{"model": "multi-label image tagger", "dataset": "histories of elementary cellular automata, time running down", "train_examples": 147500, "image_size": 24, "crop_scale_min": 1, "horizontal_flip": false, "rotation_deg": 5, "cutout": 0.25, "arch": "mlp", "layers": 12, "norm": "rmsnorm", "norm_position": "pre", "activation": "swiglu", "mlp_ratio": 2.67, "layer_scale_init": 0.01, "dropout": 0.1, "inner_norm": false, "width": 384, "num_labels": 11, "init": "kaiming_normal", "residual_init": "none", "optimizer": "soap", "beta2": 0.95, "lr": 0.0026, "beta1": 0.95, "shampoo_beta": 0.95, "eps": 1e-08, "precondition_frequency": 32, "max_precond_dim": 1024, "one_sided": false, "adamw_lr_other_params": 0.00085, "grad_clip": 5.0, "steps": 15300, "batch_size": 128, "epochs": 13.3, "lr_schedule": "cosine", "final_lr_fraction": 0.1, "warmup_steps": 300, "weight_decay": 0.08, "adamw_weight_decay_other_params": 0.05}
Rows from block 3 of a small multi-label image tagger, named by matrix and row number. Rows with one number belong to one neuron. Each number is 500 + 50 x the weight over its row's rms, rounded and kept within 0 to 999. All counts start at 0. Numbers have three digits each. After the name is the row's rms in percent of the matrix's.
Before each neuron's rows are labels from the 100 images, of 14976, where the neuron reaches its largest size: "responds to" is what is common among them. Only what is clearly more common there than usual is listed. The data: histories of elementary cellular automata, time running down.
# gate: MLP gate (model.blocks.3.mlp.gate.weight, 1024x384), inputs 0-127
# fc1: MLP up (model.blocks.3.mlp.fc1.weight, 1024x384), inputs 0-127
# fc2: MLP down (model.blocks.3.mlp.fc2.weight, 384x1024, transposed), outputs 0-127

responds to: 100 turns on; rule: rule 90
gate.558 082:607472504544544500480486432551593486522483507481559512466536551453580479514567535564532536543605481550486593478442442575554445555478560451564476496403471497454479542450529536434576481480475476533587417516479448529471500489445595568436463496514483443554483481474522466431546525543496535534511473488448466480475433544595506471456539503556466394469501531439501458482484500453570545559536
fc1.558 080:480517604458459485555417466458513482554449596489482506496500471556419513493483449550404496465583507584540418519487481542508609447472390610526475493437460451500465556481548486496441543495525535584503570494454524506552549509524515488527478433482496475409485409576521579533497548441424489466427439533468523526566539491517495440500478431514510530531520518499462511534470471503446582507540
fc2.558 085:436487550471540519503459455427385484536477575444503476519475461481485540479513439463522488542482482445477470523476554499580522535480442553492493419450433440492481515524418515503524480477349475452429515569510521425467471436449520398510531530442465496343505525527531542500549498474508494501482495520410402492502501529471482589482518484495555463562519535500545558482496546510460509538554

responds to: 011 turns on; 110 turns on; 010 turns on
gate.668 089:451543502554480460511514504453505496444513488480482542480448505461443477484532579486487500527523423483488513415511541546541469492483554555510501457561573515435423565472547420541461491562480473530459476560444495451491520412567545416523477447476453450496516550482513565449562426550415497435487594537463564444470383420535428493494525510518405436469381565459560556534509581567599554501450
fc1.668 086:508468474560528454554514487451502501474484384475450447447436463475563543489495570509509490528497534465439490520594550561416484476466459551467563517470528534580474498540464442478481496569491546502525507474466442560495538389436506507454534525559437498434568391495424382474461466409519533460577600538558543517456534530506554479506494501499492474426420584488510475419540506498544460475454
fc2.668 099:556577473443476476536474487470515608453536435445514610538513511473529510506437456460476499567525502540486527430501434527508455466457504578479382574514545410510457564504418436511503509489578500486470453424495412532498478461535485618512488465477495428447490582577516541452465514506475554457473517556504456511517504502549514518413611451618504457549499434517492595500509480461483457497555

responds to: 000 turns on
gate.359 088:480535466511511390556394420414510557480513435526555476478609498445531497486505513563561576536611484451481536437507558517524545495512470455485453534530487570496483459486458476475498505546455530487525525391559524450481563494551510569547535503573380411491525447364563500491585609559494569483431497541571501532521458454428543543545534488499416439499519506536476479561561514556535483429424
fc1.359 090:478520492430477536455535511547469534556537631475502574563489552476495496532466414557584466500540560525471464493540469493432556440515555576518533447426506528491530524582546482520527453488513569501513466526446493621465488585535553484550453585439553507523569550456452467589434500437524550538501466438526485556409507532534411432451438507452506529566514529522547501487476525525446484543618
fc2.359 100:426525467461468435507452507388463536530535573496482501457485573584453502576503529537501494488526432560560440533425604491523473457562477491514508505456444596588548484553509507422473513527475566453495470462481455449407516508555569588558448446487461514455509508542500520496554482499478455462429521457533537479452439500551517486568472440438585525517510618487430521550497476625500558524532

responds to: 110 turns on; 100 turns on
gate.287 129:556432542467593534517539549555451488572526528566504432533453413584503470447528485481417476498468514577525541531528512436518502461522505485537498553601501588567488448424525455591549540502412468572547427591478514586406544502512496510490538528543599475508463492449655457453528492445505542501381489458475532407545489572439479516511513556542446566435477513509583461536498511453557519381522
fc1.287 125:465517475529543559501570558516432564538575461505549509511479424536480543443494495564420473445503508475571497556480444369462578509518517458488563504474490516548473470550526535504509529504551492553616503506493418522447515509432543509439389517521521515498425601488527513486611479467530540517478476428401502466429509515470415586469415455482482514488497458513606553470480434324520499519437
fc2.287 122:573532631491507497478429484487423559620565544506562523438565422532535497506497558396564556487449517507466499459417560540480486515464495478585468468421510412530462457485569497408525451520506509483512485481512486527504528550452571483464484502483562551475502492531512517510464490464430510537488456498461425506458526558511537452524492530539535423442501429586568450474516428510564544469545

responds to: 110 turns on; 011 turns on
gate.31 109:503527425423585479488546538444479504509433497593525381458443534482545526503533512516516394462598417410472464486436400515398533586552512479447487433462453578551422554591464531505483452478491420523523505503544591524530552483478521563578515522542581470502429550478503606556505492478498542570543579488590476473468474579487511542524541514431459542455512565439564493527480492553456492603553
fc1.31 106:517520575502453513454524583415534567475466592456478569531464499548440456468484498510520581489503500572546562579482556560458551521538558458499494562518452456511540506482427451396543533479525498504455451461426493439478536491434535523457472569451458443540492479516393550547509561441514430442507461501456622471445508416520610493453555485515530484501565592545535527494534518514595459413490
fc2.31 102:630547536531438501608471434590455535530527478441566526527637536513450566502542555456439391493476495544465548432458511468466545525389532574473487517583430481516455547411568470637526479493503493507535568574489475529501544517459538493517457501573624489520548470541514468512548505532577432538459516582447462442525506423475528417510516527490465528530441532537445495517485345500410463545572

responds to: 111 turns on; rule: rule 165
gate.517 087:555509485523447426470522583463510406491468543500495540465538527593480518471466598609483553410594461528495408576485531478486564546374505502504418550429461462508522512544477618468480535478452463605433556453563398492491466574546419579486479410423528477538510511517502501458511511510527439499511494569388416567490529527528569470451548536521458536433489569465562502507542533413537487473403
fc1.517 081:539396461477380522500474467563614398541428466555505494511559433447505514513404499459564524538481444449501535573494563568481559521459411597468492568505481487449487620566475553578512529548495487406519444521435453524506491548500535513494541439534534464538528489469605455523473485491489408502552439524493478450411496519518488455430521502555615430546410466516499536398488481491489428564513
fc2.517 086:498519519493507542529524553562456337553492478499500504504540537540496490547451424474513465491498604586463468560483482493588511451463433421528504536512495419624510509555489481503477459588537445524516508481449483517442552544468528550455467434572478525489504500503539459499541584542489446418603494621446411558605448550599574519621433465468469462468557496478467599452531494458549481470524

responds to: 111 turns on; 110 turns on; 011 turns on; 101 turns on
gate.322 076:542553515417507490480515414541434414516405482494500550518387468543526544483514566512478494397489575503483499469538449503481405510558600504467409520505473495495543517571444474529530477466486484502510377517495474495534559528492530500509491503509490471595534460460436502463588510475423541520518469529492573466572558504469462462445497475493548513575478497474538426476554445514481476591440
fc1.322 078:511503522576504534536433551477569540555491489523551559471595532403451499400398440455545514506413456459540438437419532511429550610497574517511477507586567424546431516517551386483452419423437512446517542414436522492435600449396493484574531495550460496477459457454423453576561520434515463481569482531485493483506504561549495491515446498565425524502560534531562519485484517490543498493551
fc2.322 087:503547502538542431472506463420548593499505528502453467456483493529506475539506527490518523537573511499553476463512438518421510448535515521449540433486554510555479513440476514461571576445451584474513486524569527565552484443497515560535523567480431476497533557455468430421523470474530429439463518552506489474548547513512469458594545589511484367583500481470588374529586416395516452445527

responds to: large cells; 000 turns on; sparse start
gate.16 085:503527505494547484466499420518429412522391526460429472547459509496485549577443463473500518492561496474499516498584529467480492484472459485503425475437537606498438582558494581496551511460528471495546489420416427503498386546497520457477404609511436499487504586509563429532486554531484456459491464459444501492460425613504444520427448556474439454539529436454452531474503512565447435483540
fc1.16 084:521531528539544487470537454518546535492492492537464551577568516482519484529451420459542500453539490436583539524556510558577456478514475510543555528468419521502487466501418421419500524467543480515573520492548467537521458476407490469536399576525503532540509565515488382481466423565531555408514464456483524465431500590441519477493488567366362465502508499468414515477498537533410462442557
fc2.16 087:482485447453525419485465475615479444500426461492492505573505528537477440564559531540500571462501495494548532574518491500426492450510607513477490448577404500573480471508532556567535493553425512421529462551494469522571538408438457458569471558457459477587380496520501639566485501563486552542483488471453451450516541532595503511460566518502563521402526522549493542402547549523380493452466

responds to: 110 turns on; large cells
gate.345 128:449602357552415548524554553506563452514566481504432553555546541476512478441476500481577511542568600454557393492552608518505526502506464519428481441437454416481507589429528545457622511519471482444429547508561418472470431497500407488549494503596572447468513457419527475379406539575411548496466406471465507438460464503481448432570517478583518483503537430500513551579548443554483411490553
fc1.345 129:451598379544381469483526520490519361480508478516499421528552518567485509490503447499545511525571575442463478388574588441580507522532491583433503411450516427474457428571572498445518444554478454425511466542497416517495464470451564505502475544590460438553458465493455452445418464564475549512491463561501522540508495497545412461524479588560461474464482498414462590552555455484527450482563
fc2.345 123:503501436521433478534507486460466544493451475534456551421408504482425507515505483478547552523542599541484548520401576567471568493521426522569471579588490426479545517570509504548518576501497550459544467408533582543536465623577521505477540410453505396598484524517515593395487543545643567515585427501463480483523537508478578499559504435579501456478444469465474494458458576476430518586524

responds to: 100 turns on
gate.694 083:436546464527510491518447531444485437668434468535419415525479382424493494495495530496501584503463512501492567485467494459430517540521400550448598502455473523526473510482420521524458457460529536521441427521454453455514410439532469468460518473499439513402522497491366454597422488595475506560538419529534425527613455605550440464570548617447460469510444413542514550480418516439507409484465
fc1.694 083:508535513596408489566594454473503511504548487415493535498496496518537549574467433509538424503482502429487501510545500560508535435459517455475509540595584399529445543480482399511507475440571497430532430614472510512567567525419583531481501573492634427513538489473517472466486507471479524460516448499496558502550431551466504576547503489438479533559502517565454487584525487495495546520476
fc2.694 085:525528571482581491478499466500553447478483481537556554512495501581526464421560460535561585569542529538534526512506500429546506498526467450478518536558554476453420462401404532527509466463496422509459476518425546537534527492584499534495526524397535539522499514512503487523524617512546449540597399453502478467563456473449521467529504534655511506547567475592588478542558468474544486440475

responds to: 011 turns on; 110 turns on; 111 turns on
gate.557 084:483539523514610485594586528458423439447529534519566649554464471535567398543475534504477481515542384517517408533457521582515521496540639531450486530470515430404433511385533575409586413497469478417488526514493528515563499466541552432421521460468468451631481415484515538531566492529448438524429494575519486463495324500496521518447477528470522497548432509487568435555561469447489457526449
fc1.557 085:466431491360514480481474545546544577450465501443509530603441476463440457465512428548500461513530533516464578479520510628479429542573687476535474564485519429469545545450538565501500519531573434459438485489462501495440470552447447521595400548436488487487532517488533592436478459471406468452437542523528466408476495473502473535548463504454456525508575545534422456488491555429502508485521
fc2.557 103:439482484570509547537467541480474468598552477518401451446479547468516556524481539460477450398563430552489579475522426502383513545646368521544519587547562501548505552447545546554482639516551485460530509507429498475629554467515505540521515502455528569490551452507499498502418564476535522550514508465474466493529494484432522493519500543523417631577481398542508484512484436534513478479485

responds to: 100 turns on
gate.667 127:462517506501429481588618542508519491546528564460494383517503481546471482528541497469479476461489441505580461547467456497502544416447456563540496487515541502550593526477462475492536617409536585448508477546490498443610553530457458442504539479480492593482506539506564542512509507496584517538573458510577533493488464398564500430467414433555504521601546573544486489427514550556525580539435
fc1.667 122:527549521500400545511450570457468418605542516480446520512464581530484496525438532520447456515466550487532466489475510529467583540444481537567460470545524499510498497491532478534576503473456594448498544503501581476529555499503420431510500522490497568519522526558493518467543481534560460507513590490548573489506428319455481510431463438466392506551518569452536524502495449665464594481422
fc2.667 110:446473495413469565502494506470470496448497445456541544525463475548511528574514502481452394538542391421486427489538514478572560475560520575546511469512452483497497491448469514497584446476620421504453475429495477517513538546474576528494539438463489439592527547536501504504499455483391544480409480451501625467491486546561527475499507496501339546573525556516492407490441389549531498475455

responds to: 000 turns on; 001 turns on
gate.753 078:571535511565514518389444511553516521529478500588512506571420525482486558448438405504577488559460458521427561489507413527488525487478464548534513432499483454450512511530412476472483492553513541422405455500543608480594509468529568466534452595558452546552561415498547514469436572588512499571502498514437454462527564579589409475440462426433453541501551425544456446479511521513487532523484
fc1.753 077:454408520433366473479573545472454497449459483469416538410511486527491419511535439476525569508498582444566573427440474537416550467550512399452535551483561508534526434480502561578557571483395563538505469488534444518478463431413488482555502424501501453485445512490420501507578464370405477497539481527542525520431479500449605437556468519515445506522530487541430518476531417545509573456552
fc2.753 087:509495506467513450571479532502398443532538491482435413456443524559483518501516538523478458567434514509555534557522534501451511533532474540496590471504532488533508452449464485533470507497547517524453549520443479472488461672498485562483459482502509558568478504478548503475572503540515484574408532480519546556475501513579492468484533580439448557433557440506398498459393481561536538543538

responds to: 110 turns on; 011 turns on
gate.316 122:556438443561532554472488491491511460433466478552528425526444429542519485495442455613540437494499493441460508460455490457465463492484556479439505508501486444425538466445515553333542508476550505600544401540606496450489525584539508543456543453507510562529422508540479508537515554495597485456379530457477529609518465521603508425477481578540485558472502465518484584520516498423523562500544
fc1.316 121:513595576583511446521445509422506490458511491537538553491491516602483512531612481421473522520453556541488460542562538570419475464552508553532526441483504533570480523478426484550472482547465487431556551525509462531416494454562507440442488538584498532417464579546561474436467477454417475585615487476599548430534521482472476479505519466421514544515440546547512563536453374541476504569494
fc2.316 120:612474441435532561529462547481470512463455597516503459459470555518507491507483506537547515489473475515545506524485498428502543485433500501558453501525451508447456464415565459485552475604555458453382454496553494600457486500526486482480533513481475517533534436537464521477487542497524536442512550458457602536487505464472409569490523567489465496557459478424559534463545468502487425578404

responds to: large cells; 100 turns on
gate.453 115:523530566485486540582441476385465427444602416476557431523491487500511527495491576563386471490528409537478502428477574461490465562503503431428550594483491605487450488453560485538540480368528486506486496535492435476481484607492479555475509549495410507528494547522439501423429496520487583538584538508479592394442509542546401412546493502458487443524473483509566478460488541490442489508402
fc1.453 112:443427511607549466542495513450503408528648436430503477529577471525522509488466523577422550484547497578418466426512545392467474526486412509523501486435513555478492451450526494489523543474478534503464492478497420540429570568568484626400510462426477375569511526554428506432460457440487534489528458493490719452543483525556501461526529454383508572461502512517617510484478439490530515454497
fc2.453 111:579510562596445485454498590462530617373542455525549541452462561523504411450545446430544453500529454537625458599464559383479507516509432476466607500572476443513499473515409600513511436492603500526485527453513477587446546444504498491563522439513522528578507520587481430496548559571420617542494519480561457524468550444489509509530496470492545556504484476440523448431472473545498574573505

responds to: 000 turns on
gate.598 094:490470530514498522467432436432446520546469499506465454454527515560470386409509489505453517474402528460469582489551423516479515569586409502478467512558562573564509480493468516565507542492414538548440570457441563444467539517389431568512540594564577489550554396483546552504502567523480564521599509539519426510380588597493463519489540481597475436522538587495516548465430471485443467461501
fc1.598 093:452550509400508501502437509456517505613514537414445502558494458564444483528461543437530499539530559558513432390589439566484547631587465555466499612507515520486515471589458486543463431512403533563476576404506470502499531462538461468478512534471436495455444496495549517403513536511454568469533507412493508471488533552462525477545509572522519528477429451437503484481441510523508510541568
fc2.598 104:536543440541480494490462536461520529443508465470503486508660474436525564442439497507477547598508497546471451586479586393534585432513491457441495542458565498538553525576409600525501504436381479515486517509525516616463479547437408526524467543425541507556497518382492469428430469564464473516486447509491512561524507436452471444522544474348577519424502535508558518553500511537577462494466

responds to: 100 turns on; 110 turns on
gate.356 124:510347537550486460457525537479454451457490535464483488567415536475502569520488515504460472519498345453513481461505525474442488453515591499488531535491416449563447521471466584484517455454579484582475451493425477488488529483632495435398431535502379476516525542553495575457511535511512562506516470467552520489464473484533517493493522484467537487486578434580532460591494461521643433483483
fc1.356 127:625336458585450532484533567505430512528496532434533452576428538584495522427493461507481442511435437454527528519464524495534504452423548482526520575496468460486462505501471546621522510528507496603392513535504449496499469524582460447471478548518441540450519499496561525444527490488523518483558400494466504507418480501496445501486518473419502507443613394574541472551453487555588453423547
fc2.356 123:544539574513480497582531465533493535562524502426544487450556511572499525461543480500487595452461527569503528525521443407533550419448508447532547492509515568509415532567497591389441434480491495506469543507492497478458463478431581389425469485409535401606494473495473391571501571435535504544527503561552505501573413473462532465525506586627567536467472494500587529484704572514361474622471

responds to: 100 turns on
gate.556 083:588466474582541499448527431465493453564498510494564486453488407457481481522503539544437474470528502485476388573499428514517572521498530457438570536541516438486544616472531446582534458454523524586553494519493546496528549590466434445483563528513480474514489478610485494480370502476430497448581536481599466482452553443456511486518460492485438538470525539560517538465523393449479520493433
fc1.556 082:398558542504541527495424632519462579476444491501481527456523482489567613497518499474539506446470611532453598549502552587523511501425573468454549479462437518512483515459478471493483556475533392509441469462503499468522460390543566608578484486614542543445524506539574483513524485519524504552473515423407517512498517549481505549495574483492569481521474485433507527563542521494548469463474
fc2.556 082:537499498488499468540607548527520553505504458529405532471440553586526584479582451500512556511395477540490550485525509556526536558395549500522519496466455493462528559395468504601522499492470487482463519584502510543529575452440441555554489561440504505545566441510554531440489490511565468533541552494509459518560492469497583494546592525394597500497477514544534486462532467500589506456482

responds to: 000 turns on
gate.640 078:534561458450515552405377536566441517531470511473533485479491480482526451535493506508576459508412570580500435498461533441518429529560463473549511418491487454512550532514472434556556458548439539503487437552522432478452456405546431564544532509493560667546503517504542506502395486541489558474550534476535471535446475424446645469505500457546504409508483497491582454444408379514562502542532
fc1.640 078:520451476492486479464464507426596503425584409444509454567512481498494537471467544428470429435467397504503496478471497534557485493494455512462456512505545394472556521515558577489372496467439478475512627501437551507560472559377520408524469446521373383554513495454497571529516498505479419371445483493450511485557468535573433605487488470511460603405533451568486452464528576437473449572489
fc2.640 092:545451489427449494597485528445549484448516517499542525439499503520485534482506584511504544392510468538428463481447443507459443483538526485453431446571519534449539534517456503518527483502505497534552456430425448518463478489489579484511480561633430592463442500458509526539400542520449465553486385467546480467515543502502537513571504571493412413444493483481481502490489546385581409465498

responds to: 100 turns on; large cells
gate.378 111:446389498535515493548398586601503504460469586394558470526410473483499435550546475515544443553525566559515579491499608500559554512560573505483533512518631402579501558525471467459526503528520470488514394418513603537467597516581467599494468439499424586501486495492535547515554525481546560521565536513481544473409507526476552500541515546449529518588599588459487384463460451434542438501553
fc1.378 109:524454397431420537462482533443503460516438560379523508514492464548603561477486480477509415514554491577444565478571474523555560450566418439533529519459465570464407564558556681517559475499519518508547471529434487401414511461442399489527527486480508434505495530538547508447499495538470476538511456520475485471508538503490449447502551579529531493544578540514499491439474479530500552399476
fc2.378 107:539466532548457555517501499396433557452468537520450458517570498531454499511519497399504544504484567521572565551538590511379525390536525455511449498515512506538469530445459464463567568561450556489492512449497468453476450506504554493520537442508544637413444482513414513437478480635479497463505443494522538505521481452449559478561456498575451521499420474445496452512477498555466437488474

responds to: large cells
gate.289 105:598551562479514530518434541446419542480469511547540450542415514487408541613531517534450425594460445422525492500381456440514528485478593496606546531527524455474491537565594453455484526533510589532481523546558454525522434483480493523435458484483416463551421543518460486507477513454526496491375517531592485556423530618488425516499480480507469404441567493488525422531490487498369548486437
fc1.289 107:496422487518435519531449518389477478464427539527493429538525564431443499530451478544489480566530469492467438483449494467531527439494562488574541563479545433402521541457532489451431526463429440492462559503474499461465524489474433433528484552507405532554401560611472523503454440469506520515406519545605463568528480566547459567485459555503487517496532502443463467530448429564489447478503
fc2.289 085:469464505487519596556482455502590474484435494539408576415497462541472568516450461447476429545491407524484506622520517503508457564567466469566461506535469501619604490491536444431451482509481555529503443463445472586454503490485534529505546272502458544416378524473527469453491558474511496566468587568527494504487504536508476460574466567491465500538487468503491518508540484446510484548483

responds to: large cells
gate.152 089:495477499459448497526534448548470494543530533473518537600414519479457505532582481559474475542514571443416569410575434454440596529553518480421568517510455436506476515451488454513545488497534521514480429522424511476552606438593477444565455447528473547555521464476531522496501462538585617566430563406406505619477401447445479588548533385451619492515533443447530466567512549477418553505475
fc1.152 083:498365571460415517529436546423509526488436441527559524475591478540455580464492614513509485477506497425640502497476454519487394491523469551500571473472625536504502500474520535443540479538488505476482514521576469493455448455502512496465518524490504499440577542627396542439429484556442450476545454504474506414505598590494599443495499557503456507531501541519535520461507488499550496553461
fc2.152 078:457491590470425509460450530456631481474507449517572445493463422558465466471525547537472595433465490529501467420493526566658556501540508505540488521504555539489549483467383457619420517441442455553589517538483472553490482441547429567542539445479565485524467427463570538418472456531581565573531593525501436490484443482483523444582494556464440412444467500546443545415506446444477609554535

responds to: 000 turns on; large cells
gate.703 116:523480407447464441477524452496435482518395514506454510488491519474466476535565545440489526515434507506579536442526456510411518559558529435447507454530532505470433555508552510486431526465619553544439412496509405617479586467487543504534602489523535524528490452582520548613504539471447438392571524498480439548468481468545521492532405401422489551541499466617503556448519445498511490536393
fc1.703 112:494504394477558475460535463486478507529397476500399546462466474505578459519533472479458491552515535499531462403440440595465506501544511443461440418536550521450480503567528546479426517422679496565547419479451463531478571486460546514578548503527507556454442520466484486605447487582549464420505533500474516572538463460472490490549431429433427469569407491516573525377436589465485457457456
fc2.703 113:518420508492538542455447418522428466488470575539532495524477472568547466483469498512524511461498536544638509468470481519325547470489601507445497525570556406529501451496456417520554567515430548552514516517424582544518478522501557508498480541547504582547482598463484380627390503487466464566479546491465490548520529474483495463515563469508556515628474474494530545566551477496583476480422

responds to: 110 turns on; 011 turns on; large cells
gate.573 133:427530467407541531489498518549517528446472410550406491492495613442473432540562528550482471521482503566564413437540490498503536496529537355536525582530487472434566434486568535481603542426488498479469465515541554509543537486507462485566370457463419448503506490476513435560551522430426494472523517532449516496486508486593472527523510474459475546456533474460454578405539551503612522526450
fc1.573 135:507512556460459412470502422550475541486629597405568455548474454581503493554464527514498584515405535516495502505470617518502436506491601578475564431463465557558474544509561460508435489568544566547544490445528485422553527464461647428445532508486496531534493519436547522466505512569500562521522560559489480553422544487441538476476535566471507568602441538542587398504502402490455460507481
fc2.573 120:483453451551536513455511478548457479496543469475473428536542474491507503415497498471488487443508495534545422436476521507534581537530545513488497482584504571415492442538440495502489444487476433530471514580497542483510480525561457478505533442495413512339499526466509436561552475465407573548476543597528472493482466539617482457609489475503480542507503538413425594496516432458569488622474

responds to: 111 turns on
gate.98 080:514574448480628511508402510477522436382493511471515530467547512513494470481544581489529508454496581474498465425503530441460498520419533557523436468485435394490488613438456487560525497538465535494497646446497571528475487459437531467500434540582486501460508542462559506455536518466512575495565443474489497473499484449476423495432489504568504643496506520550453448521471604329432512383461
fc1.98 074:499424555478468526496465595509604474447449523482435496557462513527505493474490502381559452559461464522549617527583521606608531475492585536465514512508504529494502477438533507562407486549449479496554507483510517512492449475449519513494454571532456509497548509494527523475534546494562405553420508474541427523493481496412448561517561466486559660519535391503475506557431391447546517393515
fc2.98 089:535487529527540545557437426509486459581465525459550495585527531533478467577587471517559466544454484576590587597498437493461462513549483543507523522488473461526536531479488526590529448521466548502530533488559515510551463464495538542451541456517447534505572482454471502614473566511525500470488488456404511554490550499553543503454555511538414477496496516460580542547604562519614521498462

responds to: 110 turns on
gate.500 124:605498526482590499467611536572507370507562461536505469439417459461525459519538460530467477519503488427566474439485416470428515484422545525450467441486537548460461565603598477584480455487539461531516492524513506545441570467522543395475510493483624547516525575562431583469492515554438459538508510423456486471421472490547510451464444600503451481475454508573533575491459560466413547546479
fc1.500 112:495466527521571478460561554484521402440556484401433494443514408437604506572584505590519479425487480423579457530432426503444484427455375558457449504453537494422565572592550496550536472499524401530537452532536525553432497436588523483466532558496521477524436459594510603454445450511396528492463530467498528503418504478621513443510449584537455507587588549464568544399515575450463512548580
fc2.500 120:492532456523492470522499562501471423429487489484521499477469523435502582497468483466533475429463525472469500582518425493589519509649519517502471509530454545557493515554490479455478578519517553533548490397545540545584514517587517453530448383509463504377441451539560442444541484484607510495470477423486507484400412478539517530494528456450525452452490572540476514501385500453453432577442

responds to: 111 turns on; dense start
gate.270 078:559449473602510430489563537516544369550497366467469412492518484540502488511525485494517460474499540513427585447499525465476432501500526460510531612546484555561607579521437481487514524527591497594498527521505501572519541518573569516475516464470430430432540548531508541530489557565613561456380376607534510533523586432490552544473553503522502541552565513500543561548445469461598534418439
fc1.270 077:524562468468485496502435443516464534607486546492500524524539434526488406482492507466469431412531473507539482528521508423561398465560519478492433450461543570528462509514557489406466560524544536453571491525466519428572401450564609560433540423469537517560550500508499466512448572456626448525462538515516523528535486523473489542525478509500533542463564463472547482387437454499439426487461
fc2.270 085:577543502442491417427499514585510556491534564488506522508533526441520513547470530446429447561454516556558451399593510458612484562527566456409452492544505519467599535569517435528530427541429440511566412535500477529474544453492493527494558429554522487515418569533384551498493547457499441523488551575433435465467520503494519555450515536486530511496539499391525491403432473481462540468481

responds to: 111 turns on
gate.310 099:446515616532521508553493610468526490535518554495452530596520579522461438595466520564526522444502477460528485523459582459566434406476502418508479488480533591476532425524483484466440523502432527454505449585519450630539497487443448518456481462557505462547518413516546501537517578501426512475476443524466579603563507489539476453524467423443549473453491475516516426545579393481451427456481
fc1.310 104:452509577588488614394538485477491545495455501450467526511477455512483499481521517496613587453561500524535512429484475570504454541468530508512411478525476496557431446456404494452503543438415549566433407595512460473452607465514519494483493520561482441526468468576486502540446492396595498501561557582493586577608546494502489449509594350458517542471457457398520554509541556496500477450450
fc2.310 100:477491442465449506468521529419426521472436471500483461492532474592521454529579513364477567581554564481461485588526628509506532507595564557510605476445486545528434530453542573484497467400521495501513425457551456532534556467525494476438489484531529552426562575454403517563485458522478534571471484518472454502490477523502400479501582470520489485479482452449555524443587546440462418435483

responds to: large cells
gate.150 125:442522505535581488536530461539524491534526457515454484503579490548531499517515526562475548529444485465477451447361490454479433475506505530551564478522542500440523534520456516561460427509458529489525537585468517513538482533521477424485534540561540473570591546416516513558610552495533493402450520474510549520577519478547457541531471420486464453495492471475524524490532673529477467502497
fc1.150 122:364543401505443582560561460501465439455573491525493489418552527544438467470606487536431495599523426434443529481442449449466476425481547416559621498561477531488464501530509515530427441485430483592467495504537537479468486490440550459492479462511461551525612481491555486501473432434575487463535512429512556438541482422528406585514510429500520511507431467394517501522486514541456538520422
fc2.150 120:419498453576474517480528460516478534464508418560541558468533580549519517514517507446533514554543505479387464434500503473556445428554493582582419466449563494537456512450507544480567444501526466558442544441464536622531540486479558476490504476552535524452514462497504446510538478539304482379622482484481474595496491404505591522524551527443533495514443466480473486461557545464549556549436

responds to: 110 turns on; 100 turns on; 111 turns on
gate.360 100:564529519602530481587464522522491478562513508559514536479501428396500554483513498535483472537502534579462552605403479500478617416493483522451490578447431559484425454522476484442550491455544479539516471553533510436509493381434513582511590462504526503558566409603420595461449508509565473541571570577564484481468515442477527502526446417581510505504409513475519448464468561456557471446458
fc1.360 100:425530490498508470466627486428557557593560459488465540592546478543520538485569424426546408419501505433541586464579595513586497471483474468583462548537513438471548611554478495430433603605505358565506502464448478568489464473486515436481562505450437536603518423494565506529568448476456487489478398503459522519475532520492428551503493504482503519491580514539464498494584454553514460592529
fc2.360 104:494505532592499487472547497541393446398466418487502515430469571433526481485534519612490533449489410518538560423558504442508561479588474615461476505523548533483546578500460424608465431432490532487573502478490514445480533582474527504492489481619578435469517435486452566535579465568355520439403498500607510516499514499425487528463446598579439483498500440488495614547514562487553464453507

responds to: 000 turns on
gate.329 075:529385611475485528482486472490410457376483480522503450471434539551479563441463456486446444433492458472455425473399421585480497465512474536530530550463566522465514522515591529568441489563520505449509529527500495450495547521490459523452525433553479473555549467495499402512519475387409499505544552505611480450531477524558438435428571421530434434406508506474518496605565518589485544515490
fc1.329 076:477403503500497504426557423501517511481513490495482439475594517482480487487536452563531430483522546417536478544538484462484468545516565502458543513447503512463555524458550525525460491571519559475536588593501551496451508488501502546509525518551533497610449490509487424432473450438428461503504524553628492537401387415527455540434498533555490465399533529458466453560492592460539489474526
fc2.329 087:488532529525387534482433580514528395450457484529447568540566493486548533565497568465478384423493481500559432517520527482560472552557507534538565502482495536561555482469370528599495517505445490571465473511492521568514567573499552570467575445436460548498494508499502623402502451454495516481508482486417420503512538449549458532553484536489451544472487607453556503496532595547474462542468